{
  "model": "image classifier",
  "dataset": "coloured fractals of 300 iterated function systems on busy backdrops",
  "train_examples": 195000,
  "image_size": 24,
  "crop_scale_min": 0.8,
  "horizontal_flip": false,
  "color_jitter": 0.2,
  "targets": ["system"],
  "num_classes": 300,
  "arch": "gmlp",
  "norm": "layernorm",
  "mlp_ratio": 4,
  "layer_scale_init": 0.1,
  "drop_path": 0.05,
  "patch_size": [2, 2],
  "layers": 6,
  "width": 256,
  "loss": "cross_entropy",
  "residual_init": "none",
  "optimizer": "soap",
  "beta2": 0.99,
  "lr": 0.0012,
  "beta1": 0.95,
  "shampoo_beta": 0.99,
  "eps": 1e-08,
  "precondition_frequency": 25,
  "max_precond_dim": 512,
  "one_sided": false,
  "adamw_lr_other_params": 0.00099,
  "grad_clip": 1.0,
  "steps": 11000,
  "batch_size": 64,
  "epochs": 3.6,
  "lr_schedule": "cosine",
  "final_lr_fraction": 0.1,
  "warmup_steps": 1100,
  "weight_decay": 0.1,
  "adamw_weight_decay_other_params": 0.05
}
Rows from block 3, named by matrix and row number. Each number is 128 + 32 x the weight over the matrix's rms, rounded and kept within 0 to 255. All counts start at 0. Numbers have three digits each.
# f: spatial gating (model.blocks.3.mixer.f.weight, 144x144), inputs 0-143
f.48:096168092118132087168094086144084112118187135156119120104112131109105112142139164183129109121110105105093064160134171143106121136129121130140137000038104127102112121152161131151097111101145155151151139161159136106148110157161176151139144160149150156201168130140176162187144147121159123137110175138147136122100104144145135184158112145149125099109131126151144193113081124099124114133123139136119155096113156119106114125128116118168138
f.49:096112109108148138150107125127074110123174152142116128138128106141091100076151156186154119106091106112120085058087159133120120088122121137105122065000094116166117121131135148103130155149091139144091142163174145121172173142145172149153139151156125184158160151165179157134146163147147150152131133135165155108147133130152160194076110108101128119113103129155161163126125141067120111142093142170103147139141135134109146102163143144096157
f.50:117094124111081114121119087093121151109154130144148156144118105135078136103121155169192173118103126123130106068072119163180146143090100118114137090069000112149102093095117117137104202126125145178120129129132133127146131161174184150153128126154168170140081145176150174106095123118154172179084159120145140090123124140163103130100104108109119097087125120166158178100111107094083098131119173194148188134121080137154133140130150147103125
f.51:121093126071112158097102106116100140158107144116139175120125113138079151128130073100162169151121127080114088070139093122180216175106124107152106120111056000160150126113124124099131159142147151141123142094106141131144133156179172187147101120135152163188099125155169173099119110134130207136128109112128094106107120159145129173115109123061094114118143130169177140113130140090121118145133176178148191195118100145162122087143137135111143
f.52:153111142124097145115127138078073152176068137090149117099139089119116134141114111133158187169134143117130077116161157117149194187170087063127156140122119099000135231147107135134129116139130157141152213123119091118159131149103167226179119104097137138142116132124112160126078094111147176167113114105130071089085129147176137133100097104120106113119128146162176124104114099112121110139100174166123184196148145132118126135155182119163120
f.53:121115130129138146090106129079071151176092185121158135179144106148095123125105133135138156173175122113125138106151127170131097163163127117109131128088128134122000169211191123126135120109141166237151199234142113090125120074101081175187193108116098100180103096125083112124112099093135168090119066098078090084110119162152149141141152139123114105148139136170144115124143130153108125138138147151178201196146138173139131154149174107138085
f.54:122118132094161113118112165122068153162091128100135138180115114122092136144138134111146136146144138127103104099140108117150150119113175135127103127084075081178170000157172136103137113072094130185222175208206135107156122102103123099153218195194128111139158116136077077097129125118105180062111109150110072096136115130125148126140129161125178106102118141138105113157172185169132179110157121162172148130160118184128193114178146134167107
f.55:161155118098123090141122192140088151120095111111117137125148115119097174185099090106147128142128091130114097149120084093103165169063126110126084116098105084158202150000103136143129131104113078130224183148193205109142181123131084103117181211198183124140133161115126088082140137169135115090127149172143067125088125153102145095147142163201139154144105117104107116178150137182165132132113129100127128155095112160143140158158098160103099
f.56:141140122110109113113118135134136123139090093108097157131130090122147183156134111097129159152124129104108099147118097076123163193165118079099076140110135094088138194133000103125121164139087130111145128140148151153153169147144113109138080192192197132103186159156150142091117165186175184114148144181144116116118109137118122087144163184177129107076095089152068131125145150185144156117107101090130108179120142156072151138142093142100086
f.57:161135097160066089129121097140121084122104109097132083108149118125120135097145126099107133149172141116108086144139093106101167167196144127056051159128086101092142167166087000041105193144125109109124129148131136161153132150137167133087136132204155172138174163167135149123109134138177177146187155174126115124134135141137124088121200143140137128117111158139113163126182128179124145101115094101125085146141138144086151114115074141133126
f.58:154126108164077111143084106115150103135135141125090094115097156096106121127094138098130121161148150187102138101138101139081139143172153150096104173112123138114153154162156075000094163171147115101127160121144120122146139149133125175150133139150102191144138176187152132144139109160181133158171148154114148139112119113135139137097183135143126106147104166144125129117153113169108135098160093150121087109155121135099124077131127092125129
f.59:113137098144094119133077131101158113108091108150114108095155132128125128150078133090122149156156153198121106085160137156152134122164151185126185194116132154139147165153146117072000189119135121160129151138143140070105168123142140140176127120123108182189111160171140183133139125115163156125160175119139140139140091132119146143102153135134151158114129146144127156156138150116081133093140096120130119102143082119112091128084145117131167
f.60:090131104092145085105106101103095125139165138117125145119103087142058147176173151166126115102133154135103155158157161139106117124147163125115134156142132141106133135154158133153121000039110128140131163158202134149127098136139163152139133123145156114169130173166151150189128113143138136156180158185219148127111105118124124163144125118134129135098157127151135141123095146103123145099079110163104191051129133089110109095115106128162136
f.61:092135087117100150140106120128107092118148136156104112101144105124077123110159136148158150109110119104137157104174194176133110119115129141135138097156126189117110127135143158150171102000051120149140149123142146146186118109124154176142137119145152154172148157144177168155132090098164155149145137155171163104102105149118132125097135121140136121127105109153148138070110091102114105102094128167133145145176104092103162091129106114114146
f.62:128149127107105090144108111098104155164147131133097125101127103159089135090119141169153165100114147116143153113158172185194124157102092123161149106106150179158110085128138128125131091071000140135119123124143174173190121110108139175157123128116194163155128151156194185126121095139132162153119121163169170134101080112131146153082100140120143086121139115141122183128116073086116049099134128157135188124154033137127125115113121145049150
f.63:127107128121076133074125126088119152166099174127136114077114106116076141118075116119147168122092125118168162105166133207224185190111095114160136124101103172190184114105175104129132150118071000140152112108081177136155172134126153190182109122101139177202135134175164246161105081118144132182107120110138113132072120096156175143081102130121107086082076131151119140161114157088085100121125167137159150160105093119115134124125153103135131
f.64:135080142129114165115142144133126133141089149087131128084135075112151146133126115129120115130146148144186148060150120176168210182105102157145176142137139147172166183124126122118141107175136073000189200161095131126109126139155128128224190080144129151137112144161154187164135068087151143173125140118132127095076094122138138174136139124089077092111108121148124143068124089104103066151122138142144212199104104141119121134108134117134125
f.65:136104134156172151084102173121093144136060093108136091117135112139153127096163118143136180131135123114163152060177145185170165188188125136145128151087145133126103225156124118111106141103118132123000183226145118124126148132128158185183217149131112148183138135101128149199155134091147164158127107110128114081128085100132169141171084127116061085116116097188118109093136144152098143096140111168167166188136122136181145145155153096143080
f.66:171118135104133131118115154127074131195124123109137151133136078099104132179095131128082111108146140115123119119155089133139156145164189152121101133150110095165165117156171103139112126103028118187197000138192142128143180136114131146234160219163156125125106153098097117176214183167136158091180149117145084112184128118101134137132122152103119121094089135152113134121170188175132116096123144105162171152154159160120166200165109122087089
f.67:140143129104069109137083183088100126192151094115141122088149154126114123198102138093120109120100100118154131136161103100082091148168178149141117156117079079089185226100087160143163109186128088136200169000103155134136129107130081113200215169183189169106164120159105113106187217196114161104156143162115132077148152148107158063157110177141128140117131114105127133119166156143139118102111096089144149155122171136091113172105165124122091
f.68:141151117108088117105109103100095148161119072092110098127105118114115172136145149153088125083141116146126101149101132087073109198170172090104123130167137098074136196202116130114132180131151104088102154134000079075154171144164122117107174190169165104131167174141130120133141205197180136122184163149139095121153143175145126097144148175168104100097127113130093143126168136139146119110075136098161066187144147173080128121130103113131104
f.69:139145146137091098107087101141107116136121101104109121112108125120089143156139143128098111129133126126118120166132113115087109148186183141095111138180160122130129163172153127088107143177119127084115151150139000070088184153154126154119105157177104126107218191135123124141106144218165186127140135164110149092148164172181117117118176152139135115094120158137096159091154127128117133090129106126119091191088145137104105091119091133117151
f.70:123134083145086107138096127124141109143142153116142110118083115111087130138126153071112105118160145155075139090171116128086119133154157176112147174138106117101107172169210137137090167130136125128148161148125058000059170186156148124147133120156128124128171172154167132140115109147187154165154159101162144122146126144161152125078167114148117138084117164135153163113144130104122116118127093111110113089160083110102134122103116122118157
f.71:138111114172083133105061138070153110116134132124137110112108128124125122172118118116115090150161127186131135115157132115138141153164168176151191191120128145134125149161157147132122137114155129127135155153169122078000162163134143144167144106139119094146133154168158145149140112125151132135182137120170170129096113143152153189101132129119143123117109133121187164091130137113100116137129119128113143069095096107115123109060150138123145
f.72:151149099107109063128081118131118080166155126161152142084115134106093158134176133137140129135114123148090153165141122113117110152165137134120169128143102123153159131162133159136141139100130145124133162157154162138121000103105118154179127155141162123164127132150150172122156128137123131152180149187136136168152138147144084201150155119122177124143135123151138129107133167133147124130111107110104137100131125104092074092142087124170135
f.73:116134145109094145113130086153140097141112109123135098107108106126083133124163143135115112116124173124138127107159151142147131114134110167133160174144169149121129127162148138177150146141111153120141153133167128186194073000081136158167107138135118150145113117147149182137152106150105162160139160176181155150150102119125111147070113153128164127096131100153129154090116137102116121133080157137114151128122117086126122120131090129084118
f.74:133123149105057162071137120149115108119113128117121104117146099167116123104097138138125111106107158142137172112133190171159124113105133155163169163148198185156132110114134154150170130125168141156102134147129136161182093070000141130134112131140140174138096098105173229156148108096150131139123144155180177157143100126112154137092108127133162149100087085113141149142135080123089112128076157136141143162100096103142096110147086098102131
f.75:145061148100093162109160149138103150164055117087101093082125149142156188138103122137153122094132169127159175121146147199191112138085112167180152124132143171216149114124120161130140139086135165176137138112113154166160164125108000132166118110109100201140122131105110216210117096122135157157161117126141183165135086093101150130111090095133140104085107094133124126143142117120109121084127116125138160160130083090115091121119089095145114
f.76:114114137134137143112147169126107119176082139142115088138145170136174140085122163073109086107136167181135136102110120148178159119119153167175138090148173182241189120082119088134161165139144115205184186093122146140104161121168140000178216125086095137149145138132119134172182079094131130111147111184162158157094111114102158153150101121114123062135076086111113150129128097122110086111107139151147158161136123123185062135057110066152118
f.77:100143201143141196116149158164165124171117140070126146153119174184147095151153133143094092120084119140119123176105163133108126098135075150174126098148103129183217173142105109124160165127150185239210215151073122117151113141148181130000199168095083116175119115146184110105152163081121107089164119181164116174155150115098141145155152121121146164094140107092110183130082099144137151184108144125126123173031107087137077114140126082134140
f.78:145151172111150107161156152149146144166129159134132097133124113148086146204181153115109130067080094117122088123115130083104100082115138113160128180186116126121189179161114125097136149156086120168177186196146132157120108114089166226199000103118137118143105133118114145230150122156106124157165123074144121219161194155163069095146139178144113138144157165135094128109145155145136186090122124140107093196067139129054120135155160042157114
f.79:101178178117096117168119143127121148167141143115143137123077132096087128155169158125101095067063082140096078173165147096104122086121149137130090123177140103081106177164168137156126157175116097100183228131121144161122132135161128124203168000084152121148115125114096110200190172128144123135179157119135096160188190147155114150152126150177123123155162125154097106187140168126125109105120076100085102179091124132086121102134134086128115
f.80:128103117140135092114133123118105103180128161101136144076081088110062136163162173113104066086092120128109130160115125122109097106142159153135145162207144120078097157204168127148129175121132140125118169202130142148120161143157106127123170127000078116115156135140125106166170194112113132118161169116144081140187220156142127134160115125100153120148208133146095139126158113086129134108102116068147104162083146169083120127103080122132131
f.81:136137113158118087097150121116118084179132136129111138094100136109043099149131150136117095123146104135095138150176150114086076154155169145150082162175142095114093150190206118176130159154151161099127137152155110113104162162168146147093135137116000086106141168105146113088129154204146108085168140100115113127147200193137120097165165118107104112111171137169172118132130125108109125125144109107116073162076138128111093124095105193100146
f.82:135130147119101135090110109095144076161144149105123117134102119057082133168173138128095087110139126129115131139146130118092121136184167159159162165130132130116127148174160156159137171159151120134135148181152132098155173145140158165136130141122083000010154153152152133122117118179149134091134121108122116114109133148192165140111156132124107108133154173113170132079139112103105133128120100114120113120116127138093109147115124131118174
f.83:130129113109091121132120087116137095172167157097149100131124147081153123196140116123111125145096146160137116119124152122158136149147178165113199208112128142166146145171170154173129135147170166161134155133145146083132153142141137158162129114127120055001119127173153155130155125128164135096141115121158138140118103145155153130141119127097122116130115143167163125104121110088112139113139110126138172065093082124120085116108149165122163
f.84:110117092108128121128141100152142143141132121160121109108127161125089142111131105118113115122136130142192170122173167164122118168147158155120176188171143130088140158124132207155124179152123165153139136155115169168169094081113185158163112089121147124189000047131138153156110109122121140138116134155201191155131093108117128156137164118128170146097129085133168154102079165105083113134125093121112114084166105109077041122133072119142099
f.85:134128100138099146116109076188173132093116125136084127114133111133098137125111122123116122120130127111179159141176152128113121163145135190142188151134170126133096142177134161146169176177164170101147137166133147144154118107108142140118130112139125167143101000070138159166145105138125149149104128158143158167147134113135108108109118137171172117137104098115104143102098144131146101121102107149087143124119117088146077141156069124113147
f.86:148100135132071166068144125161130142139082110121121069156105126173104161103116095115084133135122184140186160118162175154123098134150111157182177131129173177100099129154135157144175138167181197139110097134129134205184142147095128121160115086096128153161101097000122182135134094125114141158048054122131179191138121075119103112052126101134169170128071108124138174111142107131119099120131112115138097135135100104125109106130095138086125
f.87:152092156115070141139155164153113126154106119132117116139151149202108153055079105099093093120146165119148157124141099161124125116123118178205161127194178160153128119122144152132159152122216183211125141097128135163131134129167168151175133106103146137157102083100000127182143119068112112160140078136090181180154097111116169168090123083095127151141117110067122124150110107170122126126136129129128147164141100144128098106082054099093153
f.88:116114181127126166096151164135107103183088136092151170113201180177160111126087150102100119124126157154144143126126110110123104117105121154142135070122150169144139068079125139149161140121204188206215141091107106145112124173169175164158176105099106119145098135133118000153212132045123112110144077149115092160168130132108136145139146129102133120144129094099094137099091119143104113106135117129142131156125104122178115119111111118101155
f.89:096154142150118156158163144132152112221125152131151088171156157212145131112135109145132130150120108115171134161050126143122097137071091142135115122143151113118146125065093113135158091142156142226195133143087083130088128085150189199192224199105057117149070155111200162000164165137091088109095114127178127087144185124112102148154159096165167140133125171123122091135112095135124182148137110124081133153097147123136104119149102083181122
f.90:132129163129178137141173142163148171165116146152132144115132094126139121165155158123143153088160115125123075204135135123142084084099086075118113146171134116077113107072079110101115156103092124141170180188108117145066132093099184159192161226125097111158103119090179220173000119181129103108141125102168149161067110167154091126137129111131168177155141132142131111052117118129095138171125158123101150172073128118115145123149113103170154
f.91:144163142132149158170150124130136172184137189089167129115113129101099122139166165147121136095083097143090087131159182152121073089088160100090120145182132100083111109127148101099125141178160111085160172201165135141122132112127086144194172158138142096150131119113113153216155000101153137110129158078148168198194127102145102093155119126100155174173147154175052120096121097083112141118130124126114083182084162146095105103177122102157105
f.92:151121140171140119146124096145129101160158191139145130127102099101078167147199178125138101105093107119130108147147157149130124095114127083129082174176128125095092149150159148126124191120164111122088151194215164162075157143139099117128147144145166118189109139101136103141144133000070120155150132128103125148197194122109085134124132102099152172170209127084065114100123119077098125147105102111115072181053145118122103122155096139124123
f.93:117138185158119115144130088136162101178152166120123130088114098117107134130188182150109122118105114111147160124138147140137065121118163111122095181177152124116120136168154178164126154144168141130125141155188166154124159124155169116100123152126144125152104139135106131122090140112000087135123125096124100118145183186112085080148125144078110119142162200127101120066156071133128129140160108117127057064082110121115095110154064182093148
f.94:123149144151096114153138120140163080165185142142131117085086107107108133176140171138076153117093111120094134133174127141146085116173185133106131167148158131135112131152177165142128154141162155118123180156162176170179131132118181148117138151133114128134100141174163109122079123143101000035116128138110135122135164144147115101108143104114106114135155174158159098057143084101102125102155113143135127081103112108161075090142127175116132
f.95:139139117169104107140115102085160138146100113136143120146099107089128164196190135106116122123117144134099126120146192119115120132156153166120181173110133151119125150140180146169087149130143131152151140166146168163191161151156174145158150114148135099106177109128157147123103115140095056000099110109162137122117119171171132124113126097112121117158141145156217079102088121129103121113126117153128123060120092113110098103091146145132145
f.96:083138096126124106125082067139176114148125114140107096111100129129111182160124129135119153133141147150123148119164121084151119152154165136112145144137107097157136151159132172123173160141152119133161151171124126164179150097117132122167147146149144120154169122111121134154137122151135133133000057117161160172148113138135127154155150135158146137163124129120134108129136175162134119148097101122128077112169142140110111126118086095136117
f.97:096121114113094130108109111145169136102134115161087115118124130134134170134145143136104121131166147162189178100113119119119138145148124180131198139145133159106155150157199096151167131181141117112136150146185128120130184148135130137157119139119130142146189119128123142177150105137138140109067000103129163137144141134088119148060059157143148143133095079116129118073108165152104155147135111121099126136133138129116083145127108136121132
f.98:125123132112082128103154136195149118112089109147099106155129150177128173115143119120121145151146140143210149095142111138104110125174141177176164158144132126129084136148128133162144111146152155131116124111121134168153168169186152142139146069088133121147120186120132148166120135097098143108075098000089142183167101095105098117050093106131167183119126103104119156076048150128132111126108139101124155115094103112173116136145078133113123
f.99:146077158123109145104163146169128143120073128112136100188145148220142188115102110115087112143153177166184124113112120107104122112164132160179146151118114135119103143127127130117174117131153187151121089120126130152124150165207169139137150104109118126150098160171136119162166128074094099098117098089000114190171151127111120151059119065095119176154152100095129105101079080137125167133110149133101136165101111135133105124149074107096141
f.100:135107168143138158126161179159160126165087126133123128164142168173155161084079151108124139158140155156167120118066109120115115121137163139184150111124132119107093115138095139121135090136160148110153095108121111126140141126169210165158147132095110086144086152187201111153173179103079118138115106141132000134222160164085115155070123101099084150153144125108100129124100093134084131143115112148112119129142112094156116153140085111087145
f.101:135122153162149124155153179148124122177119151146141156151155155148156130128108110149145161144110150137121158133087088099122132125101138125158137112134102134102112090102115106108136126130105162140161127105069099137062150098138161205163140166105096096143100116172198184140197198136078100083105123136182164000119195183101103141121117102152137075130136155153089114128143092133100107138111142116082074116106134118129151132158101116159173
f.102:150138180118156166176122158162118100160114182168173137151149134111101180122164171132184144158108114088128120146143139159137131113101104112098129117134119122104077114098063106117111120111094118095143139137104132103107171117094153162156158205155101090121089102133172205195116206164169097092086116134193198162000152159118087135148113095169170127108099107147109113114115084109122135097107118178068102136092155127149127131121103097143112
f.103:147153141159192134162143172110131118215143222141145150111128122153087165124196148173188140142112107110122071164155125131129090106105074116092105089175169140107107114080107090135113183116132109108123129139177157124079127118127117117150129191196143154129102100120132141172131145139171107121104132072129186223157000132087126155097137077127191165142134078111128150092139123118155162140095086115132062149059143082151114089130114078159137
f.104:149130154152159121147107116145161119174172206154169139101158096125089152144180144188141121114099090075125093116147145144158115102104110115126116131197163130148109115141147100116097171135131122164081126148187145180106141103143134094091141159193153150149079126120095148124137143120157113119106118105112137169175144000103117146101144104111166159182148114083102144062133112084124143172165101091102067122095164085128130124155093114134103
f.105:169129192199131087134136079137137108143178199125126152102134116122118152133182131145140121117085118119096115109172136171114117120106143104128119147203138122161141113135141154126088144139165134138144124144183156167101133127155124126110118146155180152168109111125122105116120162099094156120143075108113108110158112099000098129148123139115104138188178164109107091057137106114132127137202141101074067110122110120129119132122104152108117
f.106:111150127186117132127116110126159106130173169164135129146115121102125154169157108121107107128105126128121139134174148140149134112128122129137131170145149148140120118159170152132107150168149152150139160175151181135156093135151152152126137143158173160152125088127128134100145128134120133161096109142133135119106108144087000107113076128082110098131157158125125062077119114114127154124174186183078064084134107121141131153096127177120137
f.107:139198128132125121138115123108146163127172157119116118104098101128136165209151161155107120102139111116094101104129155099100116152129154128114151168130144156141133126149160132183102128173162158163178145165157186089119157157146155143138140158166146139142104126162147149137131119183113084086068098126145137148102136138138081006113137123115129128117140161110160102093059127114100114119131155175119164048116091110154098147085156164142135
f.108:159129153182174148194156124118064067174056130146138131118130100114102139120118093097136130160113186162148098139185115127132137159115151101108103099191125167189132102129193145125113106130150148170122149145103207174110150139157148163093125116140108104133107156138120148107172117176150138139094140178131176164184147153099139145062170124167152102125136095104117135149100108117133111168136164171124111186119068095100184119175083127084145
f.109:107130098126081133097106127180171130108120137105112092122173123176139191124119106128120134163146120145168189104136138115100137140160141137133151142164110112127172163145166156157161155147124144123128143154121114154161149138145128113140143128114124153120168164132145132156155138125138133082186071083107146141146141142102090128095000103109173177135124129116107121075075165176152109142094122124097100088139142125137124143113088115144127
f.110:077122129125072124087128159148176122106143100099138092155129157178131178122134100098109131164154137201150168113156125132120132158137151137157124168105140122078175135190173140156150120170108122120115115127133125120178132149161151095125148120136141172122159182099137165130160135118131100111148176113116127162152150098083110156108103000077170152152127130115123115054057136192181113139139116117087111118116080133137146147120100138115113
f.111:143103115101140152106146124186117109105099141114101107154134190172154166126121132116133134142176169145161194079140081087113130139149156163181156129124114115134124139131123110107149121168126125092114136132140078138139134154157154118112135114093121138110142137165159142158180130126098113099123150160137092156185167128085109132085123127000108184161152111122116144106055065121152153161108118117100133122080102115158148153112103114116156
f.112:144117141135142137154153175180147119114087143103160138195143160158172126094098119122121157143181167163162160109077117112146136123099130127161144125144103089127138149100156134124121085123117091100109124117071095152117149129180129154124131121127132079105139097203171124131166182131100100106086174179175138132179184112102108169088124129099000151194159134134139116096111085076069145138129128096079097146142113100120146150116078117097153
f.113:182098120116171159187146169179091092163090155140161142188161175148160141115098139116128154140146152142158177144119112132121153117092145098137150090117105092136119092125124110121146118090119119118107135104109093102064148118166148110118144146134124104099130084150161186149170187187106120132111116169200175122158190156140106121098141153174158000120161155137127105090133105070075090122144125124101102132115116102144084143137080106104138
f.114:154166119184183161197133151153131095171128184133177163148153129145120113093155136167132161137109137101134157123131130149136126141117105116135118130119089133116144098097101094113086122103110134121136108154105113104093144102120128118109146172171125106116080098132135173152167205184138101101126136116201181147131144166178117112128136106161206135000131131115132140079128138123153115079110099154084107087133147124116141071114098080110134
f.115:166165125165188132181115156125124115174153179167156171143156116149097112141179182150166136132093098104126151132125151134150127134082119096141105110138141165119142118102099083101098126097128125089110119105124145120089169114108100129113155156200153150141092124110133135132128160190157126129080099131149179171157126148100136098128150102158159183126000093148146153059092089169167137170083046113107059111136109093167137128108058095136109
f.116:163155123179185149132128155118172129132169189160174127123108132135096151123169156156135144107121116088137133111172126163141142116120087100114110148140158141168155109100127094157122091158120134138113126164143153128086132108108139117116147156157148161145109097114112137113143161150191127092128121135102126133144096099165112161121120125113157172146087000080130128045124107138150172171184100053085069130112142072139133142130103080115119
f.117:156201151145126147121117104133143093158148132114184122131126128097120153168178128176143177101104131116104136097170149152146129131120115132119154129175143189151152127155148110153114093136152163156135157176159186122128137102102149145144129171132141197153107145110127088130127141120154133121107097116135092104156146124108143164084143119106134122135127086000107089100113130129153152161176137086074086117135082121105168135155155168131106
f.118:122199126193181118122131088133130112147175179154132132135108111101105132186134172126128099104121136129110110110162137138140126115103108150119145184133153130154120113150180129147115097172162178163145136169146173117129124119125141131133138127153171139132078130126144104146106157133148162138103052156110117087124121124086089183100101111107126138127161127091000039129106153131105120162165143145086078085128086117165142167109179168109119
f.119:134174123128119132139121106100101115158153127134162140163119157122140148177138149109115108138125142115122142139126142144139136142132149141139120177120142142157114153132139161117101149160163141171172147159152150156161131130166142157159134133145140143152136102136147128155138131147123096112110099128141121135117119133107094109121096089090141113119159128114144000140112125126096120102159161178111169096135092152126122122151116213134129
f.120:125148121123121115164121143136108105098104130115104130136143123144130148166118119125135150128147125136148122131133118121144141143174116174103118156127141136126161153137161174131130178118169121134151155178125116167143127070153123150154119141132141102196132156150135131142111127152151166086170090155118135164153166124148114136105088114164120160130132144110120104000094121145131137140135121128115125133113111158150140123125088128136108
f.121:108118095129068062167157138162196162074123121108147101160156138133094189169137103139095115162148124148137179111097115122142177144165146120153149093132094109164157178152150125113152130154134107121129164127169147137123107103087135119140150159144137154136155150148127132123143143177119127094209142087156130156150113158125115181146116104108146133154148155105136097112036090137105169128142130100134104078104161152176117151145119118148128
f.122:098083080137061129120170136178179142070128122128077145139136198128140189120122113116138152177141140118184203088119103124131158152167142090183159135125099098152133154155136159136133138117134111123147151120115140121163100129123106116135136114111086107130177138142154127128150139132114135089165199122118148176157137147119103168119148115071136171147139141113118096157067000117128128136137089105126113056093086136168148170099082156122138
f.123:104095099127122146136180140160187129099138095126095136139157168152142162113095124118155139181153191125192167117115115111128162150146122105157125132121088103128132129135120120131113108121133124127135137133143115142159109145122139114128128126098103126128142129146125142129167133135110097086158165157127148196175170131137117143122163159093092136140128155101108107153109146000101144110177113105110127146069057083119145173133098140128137
f.124:134076106098142156146142142183156091091096132130128138174173145154141154120098132130123164146146168136186168098098107098153167136106144127145104125137107125145149141133106131112115108135128135141108133147108118106150121138136107102139144132128101110127144126127132111165169158160084126124091169168159128128168167140138099142117189192143108112177159157121107130147119147080000117162154136085111117118120061080092158156112097138139131
f.125:141128117118189155158118184181163077104099118120136142143170152133129142115093170118168165158124145148144136112091090120132140139113133117170099133118124114120184115131120111106139087117104130133130133128097107089133135115112124100151147153155132105120178112122147122124172141179139096125055155146171156156144182160116131116124140171155147093139166153107142111106130139163127000139151146133061117116115089141086079119111124174094114
f.126:126172100160175168173137149148112111137091149151155124174160144156090156074139176150178134144109129101135143105114145099125132133127136108142097122116111159145146100126091106099092111123117114150137125106127109130107128127102139085130153157172126122120144094124156145115161164172142094111068110143153154170121147175176137126107155139137150104074143142140129088102111158140167143000129149157086089135177114141165136065084116101085161
f.127:143178104175172169159148148159143093132098149214137155140113124125111128109110169130149152140109122095149145141134163144135113132129116094086099112120135142160164133111087111098124128118103169154134121130146109113117109132129098109142136175161138110107113124134126122100170131195158100110098111117151149146121147174146142136098150136138140171119081138155151118086102115171188116107000090148118087103180128112176158140086044073113142
f.128:186171159163142167119129182122138095104135170176164132122137129125128164146155158157136110118117108131112131114106121135147170139137106106122118087137172139156152140117150103116109114128119121147137143191158137130155086120118140162108146163140151135109102119111122102124134126167128151122103111107125119122171143151150165167097116145128130176123092090143156149096104156132144162131128000102129080124150104118124125136123131081109108
f.129:189202113186140185141127115166139110140132186156142152136131112102106125124118194188123131104095127136114139094181140159135138100130098104125124135141193144157145120103130129131106115120162163163142141165149155113108107133097137124127140134156124140120088168126126104102141156157172135125071109110093110143144140124120147192088107123115128131117127057062184127115075143133152171117166078000103099056120091100154145189170187126098082
f.130:109082091158178104167107142157117079213075152109120156120143142143086140176153142151149161113138136124146157123161107121189160133130124120119119133135111127129169136139185136118106125155157124152125146163149169149068144171136150167148132144136139126156169129158175163142149150122103115071110110084111185141177174158173126116145116133104134113116163120153164126081141080133134156138144089123000172161176131084138091130155073117121147
f.131:097120105141152146120097118115080129103131142123154172155146116143098147146180130156165191140159148118119135124172102131153146164134148125134172170125129133187128154165119153175089152168156131108165150144166112142087110142155132179130104131131182114162153150106123139196142165107118133116141101115146123156114151143100146077124128074100124149127143127075155110133145101145110119132140114160089093108155109137137109124123112169115079
f.132:050132132150103122141136135141121095128116154113116126121130124174115143114114105126168138127117158107137121126152150140153151138143135146146150112101133143114153109133146131149135138138127137147170135151146124170145157200167177130128094143157136159099137151162156136141172178136128144115094115105148168134160142152112133151097146147156123151153122114138129120158187186118119183108118125149084115062096097129154095119152056138126093
f.133:113125088123099151200134167142172146043093105122107138095174132147151198174150108123130163156157149131110099116138115149145151144123134142175097175134156130157154171130156150117105114128111152134165133143127157123095109136109125138162130136141149141121147151116131169147159128126128116087158150139121142137168145149130140115135202134112167162125145108125100108151115077105111124101146125143101128122000110132117092093094164154177123
f.134:195130107118082136132095136068044115130054099163153132135142139116126111136113128145184126179108166122119106032098129111145142125127112147173150150096149118139177109119167181132130188137181128173161115144162148125183196082188176127157165185136170070201091143163176129100113150143090116130103104129127141112126137140167092122062174100152156133097191143100125090087101144155095118141056114176074112157196014155096191213157095136119146
f.135:079115087131104125196171154140175183043140147073118111123157118140147162117119109129165167149167151138133113070150136140118152156146101129131149121101108144150177149146143114131194134128087131134145150161129128134126092133125094143125161127132111128136123135121101139130149164162113142109164167125149147136150129150123095129166134163149111156168167155106142097164162139054074148151166124097128138133124082000139147144109097140133104
f.136:111096084125124125175162154142161109083082160127144136134165155130124141096096114129151187147136154132195156068118131142144145149150151128121097119131110140138141131104122112110125137113132131157125152106108116097120102101123140113145155126116116128118133127146123143136178172141113105072143160158154126161139139157142108128108157164158130116181168171101119089182101190134050091131147144133142157166176094150000094119131118148094114
f.137:107159140144148137142152131139144121087106116104124145137147134119099149100151122116143141177120153166152137117094114154153165162127120130086091114150105124175164145144120137109147141096120129142150126136122150120119074131124130119132143163135152130122124138147118130154134138160116123077112128121141112145153142194136141132149164180115134076145150163120113097131145194189145044133190119149121108184156117130089000140197117141091102
f.138:136118111139121151207164156157167124068126099191138151161139157135078161092120124140132154146132132142103133111087149158156133119155101115110101091116129147125172129119115117113110128124129147178147122129130109095125102118093115130155151188150144125110164111108110125137138152147137143076100129167114120103142164197156136112100123130173150151109158180105135071163099163162149088086154142092110176115149128174156123000102142141136098
f.139:138199111182125169191128183125164118057101120148156131176118121114109107077137159129171137151144136137123087134112154163148160120126128114122098098119142141180155160141113135089163107085136145162167124154145134105138073106108105155117122143166175103128149095144094114095161139164137123093113156130125142141127137179175112146105101122138121146132111151142126098138146160153169115082066136204135138125118139158149153168000130139095110